{"stem": "single", "shampoo_beta": 0.99, "adamw_lr_other_params": 0.00091, "lr_schedule": "cosine"}
Rows from block 4 of a small model that predicts escape time at each pixel, named by matrix and row number. Each number is 200 + 30 x the weight over its row's rms, rounded and kept within 0 to 999. All counts start at 0. After the name is the row's rms in percent of the matrix's.
After each channel's rows are labels from the 100 images, of 14848, where the channel reaches its highest value: "top examples" is what is common among them; "place" is the part of the image that holds the peak. Only what is clearly more common there than usual is listed. The data: views of escape-time and Newton fractals. In brackets: how many of the 100.
# conv1: bottleneck pointwise conv (model.blocks.4.conv1.weight, 128x192x1x1), inputs 96-143

conv1.13,111,131,251,195,197,233,184,200,187,192,174,217,211,171,188,174,216,159,169,199,192,203,241,123,198,208,189,169,175,178,156,167,192,204,197,204,214,187,186,253,168,174,195,226,248,161,163,238,238
top examples: burning ship (42); vivid (32); sine Julia set (27)
place: top left (29)

conv1.24,096,173,245,230,223,214,191,198,250,204,137,196,211,211,206,184,203,253,234,169,166,186,243,196,190,205,175,235,215,222,152,203,225,163,184,196,210,217,201,221,212,146,259,218,180,182,244,233,202
top examples: grey (46); burning ship (29)
place: top left (37)

conv1.119,091,218,153,237,210,168,202,247,185,221,149,191,189,195,186,202,215,182,179,181,202,177,157,169,238,200,200,230,199,187,215,209,322,217,226,219,165,234,162,184,239,174,172,244,202,175,185,203,181
top examples: Newton basins of five roots (42)
place: centre (33)

conv1.72,103,154,224,192,235,242,240,204,264,228,193,193,232,275,219,230,185,171,150,231,149,243,228,196,190,199,241,198,199,244,254,200,171,199,245,198,162,239,156,157,263,204,210,189,209,203,186,184,175
top examples: vivid (37); burning ship (26)
place: bottom left (39); top left (31)

conv1.106,098,193,145,190,225,162,201,159,198,183,151,181,206,235,198,184,198,231,214,215,205,237,224,253,227,171,185,210,181,169,219,211,214,184,221,163,152,205,130,150,183,178,236,225,212,224,159,171,166
top examples: vivid (57); Newton basins of three roots (30)
place: bottom left (32)

conv1.41,106,198,276,197,157,152,260,169,219,229,213,217,195,169,167,194,206,169,199,190,209,191,206,167,186,189,189,124,220,203,196,248,170,145,207,190,190,207,205,127,201,183,209,285,164,159,188,258,213
top examples: cool (39); burning ship (34)
place: top left (32); top right (27)

conv1.67,105,207,238,237,183,223,279,188,235,207,229,168,211,181,177,173,157,160,173,210,170,208,166,242,209,183,194,196,203,230,200,135,135,180,167,174,164,195,183,210,252,193,156,193,198,199,196,237,195
top examples: Newton basins of five roots (57); pastel (35)
place: centre (28)

conv1.9,110,177,209,227,206,212,181,216,278,142,215,208,167,232,186,196,198,204,188,203,190,173,192,219,152,182,160,227,157,246,168,183,212,183,183,157,196,207,170,176,153,165,154,196,197,198,168,271,166
top examples: burning ship (46)
place: top left (33)

conv1.97,117,183,214,172,205,198,212,190,237,182,217,205,206,216,162,188,185,182,184,191,222,196,192,192,204,165,194,204,181,177,197,182,224,161,213,194,145,175,172,215,241,252,233,237,194,197,168,229,183
top examples: Newton basins of three roots (43); vivid (36); pastel (35)
place: bottom left (28)

conv1.100,090,174,206,178,197,226,206,151,225,241,183,185,250,182,200,186,136,180,182,165,203,179,230,216,260,176,189,219,187,154,217,198,181,247,165,158,223,210,203,216,230,189,214,174,132,211,193,192,153
top examples: vivid (59)
place: bottom right (28)

conv1.1,111,167,187,175,254,145,162,193,229,186,218,243,203,206,165,229,200,176,187,179,207,218,174,168,212,215,168,217,151,126,163,178,203,143,286,177,198,138,189,116,162,174,195,182,201,223,208,243,140
top examples: burning ship (62); cool (34)
place: bottom left (28)

conv1.70,086,186,177,169,244,129,264,158,217,213,128,178,227,201,178,197,224,213,191,240,211,224,197,233,197,157,223,171,239,173,220,226,211,108,202,239,225,164,198,202,289,197,274,249,223,179,162,262,161
top examples: grey (35); burning ship (26)
place: top left (28)

conv1.63,121,198,144,188,219,144,232,182,232,198,195,167,193,192,214,212,202,203,194,188,242,157,178,131,189,219,184,154,221,198,134,176,202,174,203,146,210,198,216,143,197,128,199,119,222,177,201,197,153
top examples: burning ship (43); grey (36)
place: top left (41)

conv1.5,105,208,221,237,149,220,231,231,240,234,201,168,201,214,229,205,212,132,161,188,185,174,193,188,242,227,213,151,203,187,181,202,170,214,245,221,221,218,164,191,241,204,161,199,254,197,196,234,219
top examples: burning ship (55)
place: top left (32)

conv1.98,105,176,250,148,240,216,207,185,225,170,188,140,204,147,189,155,190,235,178,251,164,214,211,232,220,135,221,196,215,226,232,139,153,170,240,170,218,211,210,204,218,167,182,194,217,186,181,208,219
top examples: pastel (82); Newton basins of five roots (50)
place: centre (29)

conv1.64,124,169,166,164,219,180,206,121,218,208,155,168,244,204,200,270,225,169,200,237,242,229,212,215,226,185,242,153,215,229,136,156,202,211,201,126,154,236,178,117,200,202,205,211,186,208,149,210,178
top examples: burning ship (56)
place: top left (39)

conv1.26,102,169,218,182,224,201,208,198,250,197,216,230,196,221,201,193,260,182,186,271,196,195,196,216,222,152,212,240,220,199,197,217,168,199,217,235,183,212,151,250,181,200,241,239,288,211,191,241,202
top examples: pastel (37); Newton basins of five roots (33); Newton basins of three roots (27)
place: top left (29)

conv1.16,095,190,334,260,255,206,168,190,202,207,218,180,214,216,178,180,221,241,228,225,203,217,238,225,204,185,227,186,211,171,153,162,262,172,206,203,215,194,163,156,203,223,191,248,196,206,220,277,207
top examples: Newton basins of three roots (40)
place: top left (31)

conv1.125,096,221,198,177,163,191,176,242,203,232,216,213,161,167,169,175,201,213,216,189,164,188,192,180,310,174,206,186,211,224,177,199,222,159,170,155,216,212,207,165,194,155,215,209,170,170,186,197,202
top examples: Newton basins of five roots (51); dark (43)
place: centre (36)

conv1.17,112,169,228,155,181,243,229,234,167,249,158,176,190,213,218,186,181,164,152,182,182,232,219,133,186,232,178,191,204,232,226,223,213,205,164,114,124,239,161,202,250,179,143,157,219,185,173,134,157
top examples: grey (56)
place: bottom left (41)